Weights of a small text-conditioned image diffusion model: text encoder layers 6.
Rows from block 3 of the denoiser of a small text-conditioned image diffusion model, named by matrix and row number. Rows with one number belong to one neuron. Each number is 500 + 25 x the weight over its row's rms, rounded and kept within 0 to 999. All counts start at 0. Numbers have three digits each.
After each neuron's rows are labels from the 100 images, of 14976 (inputs lightly noised), where the neuron reaches its highest value: "lies over" is the class under the peak. Only what is clearly more common there than usual is listed. The data: rendered made-up planets. In brackets: how many of the 100.
# fc1: MLP up (model.blocks.3.mlp.fc1.weight, 320x160), inputs 0-53
# fc2: MLP down (model.blocks.3.mlp.fc2.weight, 160x320, transposed), outputs 0-53

fc1.48:527464492522519523504489528498524470508480463481497507484472457503487500479543498519504496485492530523495518517483505491547451530476498532481490485521461496465508
fc2.48:555461496476486530500503516527496474480498503493534472467471516441498511470510492481509506490480492477541489500488503481532460518517487514466473502554502453493519
lies over: planet (69); ring (31)

fc1.263:463484532552486479508492506530467499518533468545543490485456480496498522522528512497491498532514485532475477503503514516497499477490506483516519535507499511444495
fc2.263:476517463480503522508490515491483505511476523500446496502525452484494515539553488464502508459511497483546515485490502485494510461504506490503491480521490539505488
lies over: moon (47)

fc1.259:501524490518494463522488533524512520476483494520478529503517446505504501471486515533528506515512484498458452489474498529492497495482522498553510490516489480492523
fc2.259:460507508508482518467489558493502530494476467472442541466470500509500532532469504490500520507518498495523505524506524529523509479504508499508495520519520477519500
lies over: ring (77)

fc1.260:533494508478542481520485541514526484462535519498547515508478500469507520526528519504510502503512523463506557466531485482491519502530532505475463508461525489508472
fc2.260:527465510463482492508525476503533490549508476478500506481472541491533496513547498540487490500509462514474512516517447504523504507531516495499513514514503475492528
lies over: ring (77)

fc1.94:464471511495530490521507528577501551479514527523497503503524506480457487514455470518490508496487497482478548483517463536518459536483500486490493495506482449508486
fc2.94:527468500517464502499526552534496522494491470505473515538487496473487498464486492518506457566521511490473496485485520519502500497498474493453517531487508545512526
lies over: ring (44)

fc1.20:501501481497497522490527493463533470511507499512539518484503543497508504453506563503531533506494498473509523513447515536469487499531543468505471517495507462482509
fc2.20:534479522471522481454515497499500498513480500471498490496533482527491471531566474484442464516501537517501495501501468497527477529504498471436477498481511513497481
lies over: planet (100)

fc1.171:486483484516484460550518469522546497514498502533504539474488491488469494515520470508484492529559488510540500525503495527500496501490502519474477532469545489501470
fc2.171:518495469470520514515526479523513542527508541497491518474531474507495482500520516447509538419490509497527519474493475451503476549502496495494503537553525497479491
lies over: moon (81)

fc1.269:477482487499494475493490476527489525511497498485526491449500489506514569509485497517484515509495484516462554492490499501503444494492505473529491493506499456523523
fc2.269:514520513542506456527506480489503507503505486524468498498495518522510517504507470468526471474471506488471499509490510461519529484492510495487523545507500548468501
lies over: moon (54)

fc1.69:471485487499516498457492496499490504474510513501537473501521490474520508470544468502435507508519515502443489496456496552516524430469524503489452475502473551512461
fc2.69:475506479507507489532481503488486526492502481477515536515518470511482512513525477501526493462488517497498518540478504487542481464548494450518467491487513492523466
lies over: ring (58)

fc1.207:506528502517519490481481475480505486470511496477530465484509490472531509490477470502482532533485502491506497515476493533514620455516519537439447510491508504500530
fc2.207:508502523452508503469514497516507499479488436540521502530520554518492483494486525478521475502484479523500529507489498508527502449503518466489496565476527477563491
lies over: ring (67)

fc1.134:535484520474532483489489511514499473488512502499516478518529470474480543517489486492497478519472513532504486543524557508433479484529497474499521497451504455527479
fc2.134:515477494493453508456492502478496465497512537509517489472479525482507474497481505479480462525474446520449483482509471502435496445493499478470492470488544536557515
lies over: ring (44)

fc1.239:570484529491494499517487494487532482475560498472512508490497490502530482539512544481521491487500514472531492488544492473542490552500527465488494502465464519528453
fc2.239:505474466466522498503565537502506504514510463499501477494497451507536524494555502505465535533463467508486470518531511512517488526512512475521486466488552452496490
lies over: ring (55)

fc1.297:548533502484507474485500502543499512506510557445499518484491543466487495508520514511524549498507503551466474486487473501483510510529522517505499479503487459496499
fc2.297:472517498451476468519500512500539466502467560484539499509487476530486490463536495488507521503514519532521498524525479524503481517494464467497444456517478494507543
lies over: ring (37)

fc1.314:525509484524489492503509474498513446515504515483521500499489510510478499502550470534508519472452485523531481492455503533523501518574492465461528500533523495546544
fc2.314:504519527498495449494503487557460508544475490488444511515498514540482509532542487513526505490479498472454503484471509505468524530489503489541507487525497479470520
lies over: ring (60)

fc1.251:535474530492491501497469461493546493505492490481476479481498469525478471528514510506487496494482520521411485508565472488484472485445483495509519461488498458514516
fc2.251:496487514505492481424530471506493506448490480534511436455474519483492474482505535514540491543486483507525470476488458539561494466511506510508474455517503478497483
lies over: ring (92)

fc1.5:505473524550489514466452525460498466565518543495481486433526503557482495504532490483502501536540479526541498526484532467467497488514465516452551509499486466498496
fc2.5:527476502491534518433488514518500466469483479502500503501494543507553504513509481485505500484489526510500503440513516492481484457548508435461505501494515457514532
lies over: ring (30)

fc1.74:491508506499532449529486450530499504488510506494480495495472531495480473497477511495514430491492511456538491501508473546513508536511460549509500461522509520506507
fc2.74:514554466461466511509502509487466526486513484463493504486483494529561502535471503524520461474463496450504508473471478524523515555526531480512494543517474498482500
lies over: ring (47)

fc1.307:489535536505547515513465487548490495448538530513502502504480535516540478506519522512490461510465521506482544510487478499527532479499476463433499500480565523512503
fc2.307:545476579464498459485486542471481499531478494500466481507547482500496502527449491516524470480463505513494514503505467514477492476514537506499497496470518491514513
lies over: ring (65)

fc1.81:520485527554548522487475487532499500518496486489500471497506533472513535509503510538480537471506498454498531486486488511471572508495519521481466524548491476531462
fc2.81:512468516548507460500515480454501485516521498511520534481475477510478480526486436531493510505502505478507520507503474498546516506498501484481477498499504500450537
lies over: ring (33)

fc1.253:515473496507481515519473478499466502466468536530542493496497510491490522452495493502498493524548490481501509523479470558452470551466475522515484525494474473495503
fc2.253:514459508517523483509494489508495499543503453526478533502491515470539479536473546491496497464522484508505502488528507493486450520462572488459502556505512469483487
lies over: ring (54)

fc1.150:498466472470480505519506534480481498543566492485486522472525478487475485501525504509501518518468468486479502469525550465479526482479523554476496519528499489535469
fc2.150:502464541541523543506476520515514494470528508562494505516544499522479499487485493498503501491477498539465486545524528494498513477515570521493512479527459507444537
lies over: planet (57)

fc1.172:508488513486535528532516493516534514535462505454505504563518491522519536510506488444505485494543530537492498490519493527559518491509511478523495538513499488509500
fc2.172:521463514577483493545482464498461521462487505478492563485430507480449497515516472536510474505518534502535491480501480499538456523470504480485476479511490478485502
lies over: planet (74)

fc1.131:480487501525507504510446495505483527516507522508517488497466450518483524512465493513492464499512478509519525492488470492499499517481472518548481518487525498479466
fc2.131:520438509493481493461541466519499536475530428452475523503514515486528518489484527495476444503552521493489522489511490522481531498475517467500507556542523520536499
lies over: ring (33)

fc1.127:487466505517507482479491487506524482445507554483541473497481478488529497538478496512531487521503497518523526514517480535467520515493484466526525498470529494517511
fc2.127:513503491507545500485505476511498490505485490507530511513474504495486495509485479541474513501479468488535534540466515503427495530521510523524509504475491497473496
lies over: ring (79)

fc1.145:542461518519530477495505452518482519549499524521492510470469513464520458518484535525505554503554457465542505470528503507570498511506514481473539495484496504493540
fc2.145:484502495489488466498492493451484522537508495451493496447513486492525541493514435500504475424503485493481501509441486510533508445468500509486479457485483534486520
lies over: ring (65)

fc1.17:537539496483493486493477489424465477509510462488473506523556504499463490516459485517474512475513519510462476521484451538445470527506477490474502452494473444487497
fc2.17:483528477497507480423514487519540474503485520536507545519482475483498495517508508483544472464504520498509521500487492496464518436486513464505425492489494510500546
lies over: ring (48)

fc1.273:491459501481513481488487495497479468504507558536493513488488500482489507520494511486516530516516504542445510521547518496472523448488451506503459503490494529500456
fc2.273:475494462503465465496499547491538481492503520497483495479503533484473530509472464530429520500540471524514493499510529486499532545479559531495500515472509490480484
lies over: planet (59)

fc1.117:520475484534467515480451439543522466514472478534499484538488494496471479500544511519498513513529506529492555535466546539504488440522489491505467491497458516510460
fc2.117:490454480481550544479479550481482507479536489493460475486505529509516531491524507530489538491529528472504505527508485506532485500539521547494524569489485473528497
lies over: planet (100)

fc1.215:475478477489505473501475478551469520469516519493480491500486528500509539506452460472501479496506498495498519510459483513487498522524510518517513505516475513492460
fc2.215:505462511476485486475496504489463498540469504504499481482507482514465544491488508523491509526526513505515455510493516448485528479505540520513517508483472466488468
lies over: planet (71)

fc1.219:479532523487524524499523433500482423535474501459503503452430469506502505524507509511495476552483487523547516502523514480511526481516497510453509525526478512472442
fc2.219:494517460474485493470512447503515482482503503520461472521495520467513507508512494491492485473493491480498493481510491499492476513489524508570521543494528507554430
lies over: ring (37)

fc1.71:473494500496501475459481487511517536502521528481529502481465475508515522540483509485489536477543459510514539489485509521530524543523473506472507493504493486489501
fc2.71:494518485495491524468472519497509501454510510514471495493448507491476482423461468497531536447562449518511469516466464524478469516466511508554519532485491554499514
lies over: planet (96)

fc1.295:524490491507486462536511494541464511542502487554514487514493537478525512496490499481510513507540482526484494509536491503508524483518479565467543515509513495503481
fc2.295:515458525489470498488516539483529514480474503490468491505511507543498536462505500460520503483514529498510481456528480485496533497529530553513526493560496539487487
lies over: ring (30)

fc1.211:515457514479477460524503485468467521518489487524522471536507489525509501485517481490502505542489436501493476521568477509543502504460469503503500472535473476548480
fc2.211:499455444480499515502530514528530489494536465515515476449543515497542501479518499492516498497508474465521457466483523496484501507508523469505514498480508545505537
lies over: planet (99)

fc1.284:506493535503515524540528550537514500518511497498493480503509490498495488516532537491528531524502501514534491496490514503474534469494508526443490498489492491514512
fc2.284:472511506482468494514489484468507483480541479460446510519525477528513489476525493504517522456536488451502466521512497490495500480511458506549528538514520491490514
lies over: ring (46)

fc1.209:480460517518509495515513493491446501493479510503483511496492502480448508508496492493527514506472478494491512489537498511485505516521488499473465471495511473487466
fc2.209:522573537504539492528534478481517512462481522492499506489499484507514526500437548517513554513515471519485533516484514490501481477479476462518518514461507515529462
lies over: ring (50)

fc1.198:504475509488489485490480478510468439498489493454503468483503489472481489499477492512533513486495506489501521511496500463487485522496488444510510528534492441540477
fc2.198:493539495534456491549496529488522485501469511500495513486520530475487529456515477490489567490493517448472503493501520481484490490501542458513510514479487494524498
lies over: ring (36)

fc1.213:481525473507504528500478488450519500514521460481526493478497506507514528516518498488492588467453513561496533480527559462488498467483513531512508521525462492483474
fc2.213:463540526478498488530485472522538486528479518523496480510454540483488555492519482517497538501498509513474496492543509484503555481493525542484505476478446462495523
lies over: ring (25)

fc1.221:492509495487503476463508498505479439486489491481525510498512524490486500508480501560503457477540448496550484459493463443500502509464471525523487465537477513529505
fc2.221:535494479493485483518497521441483474551512486491472490455534478474542512511522500512474506525526521474477525498482474486454505492491477520517471490538495534516439
lies over: ring (54); moon (42)

fc1.115:516488493512511495483506533480487485497491439491511481518473518448521500487536555515507483507467494499496465492511523516519500519507519473473536500532479454494490
fc2.115:529471482508498518495497531494415498501498526482481513510524463541500507470494506547460451424508511477526551489504473524510483499484506521505513471498493493535535
lies over: ring (85)

fc1.22:531452502507515509475496550506517538478545501514488516509519493477495505499514467524494496516522491516503502459547488482493452477477480512470500511488516489513512
fc2.22:469457522495514470477484516488490510530524485467489474510508523533526547534519484491507498470496501479469476566490490526527481470485533502530491501517507501510496
lies over: ring (98)

fc1.183:511486511522476522538513483528540505509496518458525521462498504478510491488491508495506470486505536496462517498470458511495482485544493480529472505519521527497478
fc2.183:464465512480504452572501496476510474489483515465489532508482548493497472534495513504493490480511528502540527478511471503502506527496476493451462493491513503503486
lies over: planet (83)

fc1.304:515447533462484499509486530483471504528489499492509469508521493508530529497491498538524516516474514521483457502472493466534538496525484528474518515485438473492484
fc2.304:521503506476493512507504490492549481551482481477517514492520467490523525501481495510533511488530503446519499488467516501485508470445521506513507549507510475489503
lies over: planet (52)

fc1.199:511461529492486499490484489486492496526517510482473475510555467475474504506484509495503476484488466562522499481503521526457492520460563497479483479488505515498513
fc2.199:477515492512491475485475474502476520495530491506548466470517479524467532504518517578468482544501470560498506490496464462479458480503509537522489507509507475509503
lies over: planet (71)

fc1.58:506504530535476487500514500482492511502454500462506531535520495498504494471515514510482496489490497517513548498474495492492471495496469511501460529453476444486483
fc2.58:509473476514509521497521503499513492483536520493558497489504497477491440494498491507514472534484441524559478462478482494463506505515478502472429531481493438474487
lies over: ring (61)

fc1.217:500520528535472506446503516469515498540494457492472508504456530521462540475492483514491508484499489509510487485471475501462482506481493472501506497512493458510523
fc2.217:497519468535515491433515463538509469531550527470504517460481505467507533491463519491488482480482515525470499519537514510482465504474506474524470477525522525459516
lies over: ring (49)

fc1.89:490485529505515460496499459517447482487483460544480537522480523543450472531536564524507515518511519506495497482511467540507493538482527526522514500513471468539516
fc2.89:461493480483466517477476512541551517520511478541486501501474536492461517515548466489495483481494479477497552531483469443489485547490488466472505517521505470491542
lies over: ring (47)

fc1.10:445517475514536488490480479499519500522541517512557454512492472546487477469489523504488526518496474525507485513458469488485536492536539500467480543493467461470532
fc2.10:513546489511524475436478479506525510528535500570508499499493483449431511493519465503524541540540505466512484490468518517527523470519503454505490479467488566519540
lies over: planet (46)

fc1.104:495482520509518540482494511520538509487514550519509499508501519454509521507497485518512493515534484507499487548501506518466439450469503506518486521505530461536494
fc2.104:506478526516526526480478508513517451489464470517472510488511540536489476479501495505451531497543500513524433478495512486503524513500516497449508531515518542510451
lies over: ring (43)

fc1.41:481489518505479463532529524466548499478505554466484549452562510484508512524468522521466477480479503558467498504457471491519472512486491495536480511498512482483498
fc2.41:466472484462487520547515478510496464535487461480519459478482469521468525522475486508529500511465516506498496493499512499505536475477490514501507516495523464527556
lies over: planet (65)

fc1.248:516516520492511506495480479479446494505538494558524494531511480484486495484528491509474474509494529498529517497484484507508480463558503499467446449480513519469475
fc2.248:494501493452478466475494479490512505513502523508526515516512458494526489529560522491509471491520493517462455491514495477481499475484462497490438488521484496505470
lies over: planet (87)

fc1.13:537414484461528484499494511509446473520526489498537483503467502476474521473526473469472491494479526446558477524526573483508515483476521535444471508517480477521471
fc2.13:510497524476495506539515518460490500504505484533490490526487529492514521467506489520475506473491502518490512518440534486516560503514562534497513550509498478461509
lies over: planet (49)

fc1.300:518555480515510494497445489500475494505509486500502465452544467499502471526480491518506516517512528512533484483508495523475472464461487483526492521459540527504497
fc2.300:514541510460504509454503525527530494537493523539496542527450509524488476491536517504462501529491479518483481504534483504512492431557472470514517471504536523478484
lies over: moon (25)

fc1.162:529509497493432503477496532524502506462494512516572531502494449480489524471504540499529531559535498501476527507473458507500514509486495512525480514487501502510504
fc2.162:523528487500526498500511500515518510512480498472454524498490466488502482553551500522509505468499495494498463484495517505512513488501524506454509472473494480477503
lies over: ring (35)

fc1.163:462470513510516509509487549528495529465507497560537473497490511497531530468557526494520497533526508494485519509473481467471502496452492513478511522508522495460499
fc2.163:468503494549554506524541484462494524519502498535489485475498504463549496509521536485461537480515506493464518508534525501484453485487499487536491532465472500498504
lies over: ring (45)

fc1.225:507521504485500491523491555462537493568514499497484520496514469505516487484484530477487507494523478454516472497506470544482489524476450561466538503513520449470531
fc2.225:475523486488526505477498500489514520431473483502506484502499504492474511489499508516493482492500510525482512542481536512523544514467504519467487537467515487521505
lies over: ring (75)

fc1.45:505493537553523462504476511471527453485539499509451463506503513524525548481495462503526453514533481501514492486501504508512516482531483489533506496515503488489523
fc2.45:501524510461492494527459504519547471506511497510510486489485514511524491528484498473546481495526501469507506486536478492439516456499474517465479500520438529500510
lies over: moon (79)

fc1.309:510494474498491500519519494479446529494475483535559507504485523480492463524510483523490530500528503485463476505479474478553534519508487490499542510547465487468506
fc2.309:478500485474493531498472489515486478478491503518516468510503516478511471472470497519528506459473465509486524536509498451535474542515499504450472537563526490465478
lies over: ring (80)

fc1.281:501506490457474488490504531520447490512503504494482534466505467484531491497512517498532512540506518521496522497480489555503497516495494479502474492526539462510485
fc2.281:511526501496506481478483494511479482510538500503440559504489486446486461500506493492511530496547467513513467528567490514491476496522517475482516507524503487513514
lies over: planet (68)

fc1.223:514492560479526448517493465480522466463500472463495501465494502505535555491501484491518549516541507500507504504491528483491485516496488498489549552455469473516513
fc2.223:519458501519492491479483463494500518505493520495471490540505505489484498538488499509475500497550558505495508527499482519547475485549510512480551500426510501502493
lies over: ring (65)

fc1.218:512508515498506492520527535516473495481447513540521471524467517444539512516535519547493484494467520468487516514470481486489499488522523506538449516504503490502475
fc2.218:507465531496481467492499474504527501537494479463500471489501500529510481516507548485533489477499470500484504493467521489484490487449504512508456528499539466509449
lies over: ring (49)

fc1.276:506503475468490523522497510472547465482511501503495498500512507466466510499496519509491549489539513485514501530482484511533494508567439477519459548468525477512500
fc2.276:522473495494515528512478484518527465496504504505455450521505521482479491479492507468502551516559472491514487502458543498481471504516531508499495532451481488504504
lies over: ring (45)

fc1.140:514497511505515495524478493473524508491531458467499495495493514491524498503482502466523472493521518467497528490469480485470477510492478506514499477510489478445544
fc2.140:493514505501524448505486484515529508493459491502490531517502472516512486536514519514514443493464466482518475488498454472490470459533489494471440488479477525566522
lies over: ring (30)

fc1.11:478477510503529510515501546539464496493425494484450490497517513489490535535555446518480505516504486500517509519491493496474484472525503517482485495509490497450500
fc2.11:454465433468490480468458504498468510487477524527551474546496546510502514482467524525514511525523480526488476477470516483476474509502449503532465498482511487529478
lies over: planet (62)

fc1.19:491468547545452463534510529518504469482511500501532484528519528519511515452460478526519486463482533508530498494471506485480503499474486494511516457549518488516438
fc2.19:522482494499487501470482532507463538533482491509506507491536482472545511504496494506485525543502494471556473458495536495485470500527506507543518489488536516558483
lies over: moon (38)

fc1.193:472530474485489505514486481502500471481482506497533482492437453499488535535504483498472481537489454489498522526497467521533524510524518501463505479520481494513579
fc2.193:544496497518514479533487483514529472541490518455511517491540529450471494523532454460494466477461524519517511489481490519532524514488465487452515505465502534508517
lies over: ring (84)

fc1.305:492493501469479483514506511487491494506478552525504535472484476475528499481499507488493436513501473497520519499532478511478449480509485518493488481488529476519488
fc2.305:475539496512530457524482515521508483489539529462505473525515535468489482480522545503543497506517496493550508493504530487458446501479485522499519514495473494485506
lies over: planet (51); ring (45)

fc1.187:548529480450523504487492499539482486504500515498489488517519487477512496523500502509512467505432529472488477520489482502516530483497504522463527503526501460479455
fc2.187:538496444549494495514556509486507491514494502507473466515489503507519509491523521502519492488514494474499498478465483524509517482527558503511505513498531515494492
lies over: ring (26)

fc1.79:484496473529494496475490466519496496533517555473465483478548494433489488468473543488502484467483541523471489465532489487536490522478473506519508479530474507498448
fc2.79:511476528531512482473509536454510483482520511495509520510498541532473514439479493484481467466500509559468522513505486485529527518542487484491481531524532476525464
lies over: planet (100)

fc1.32:486484450497543514463533527482456510507499459484549517509483505504481473531552478491495470461461521544527490530508502517496485461481520504467468480526522541481492
fc2.32:530505501509478531484511485505496467457552533520442514527546499449515481546537529497536483480510510508469497495480534483500521490485485517481513487504499481522485
lies over: planet (97)

fc1.15:523510503495459540500484486494537503501514527521562470513491495491502515507455499511500519558510498508481483516474523546431477490517554489507508534460504510477446
fc2.15:512494499478542523507518541540450482453513482475480548494558483441536485497512473492510511514507516499480507503495542464474513497499463496480542530506485484481476
lies over: ring (27)

fc1.152:523533472504471486464515488517517449481524526485507520522508488469512514505521487457504480531466520514550553508505497489511512500504488495530517489459521499490537
fc2.152:522548504483520472489485457502497498491537487533495514509516495505528492468469479491532498487521479560514495484538498489489537503471468553499532462459505506548472
lies over: planet (99)

fc1.9:494525511541488512490533512535559482562516533507498489509497525471505490484466478461501492527514506501509490465531520479537492467476465493484555480509514449497501
fc2.9:497503495490509519531455509470516522496490501515507479527511497470504487484507505478541505501518513523478550515461521498526511490536477492517537491538523511465525
lies over: ring (53)

fc1.252:499495491467499494486537553495460488484461532485535526505492518471518598473510488467472504502529524529488494499516516490438490539488476497456498536494460449531514
fc2.252:484483511495434486481494493533503464496493467493514511531477476496493507491469534527474469489530500514466513530529531537486527532497499467492532499490495499488496
lies over: ring (53)

fc1.16:502521527492495512530455490514460517472499525520479513549466493540511513483507536536486482551527492505541482515477505498507464543491481521475474514502505533484454
fc2.16:458567458520506489531511481502509478526490469527494496503470523454476498553534456484487512467532499502535477511497554469516498524535486517508497506527481521523463
lies over: ring (31)

fc1.67:469500482492532470537529513503475492545496511479496496478500540482459517547507479477469519498485464507511504506467487519453513487488510500503512459535559490486526
fc2.67:490503467463449529456526474507475491485511500521499517532454500523451501486526506546508500507506488502508500494494513459499501471517537527523522485507485492519493
lies over: moon (74)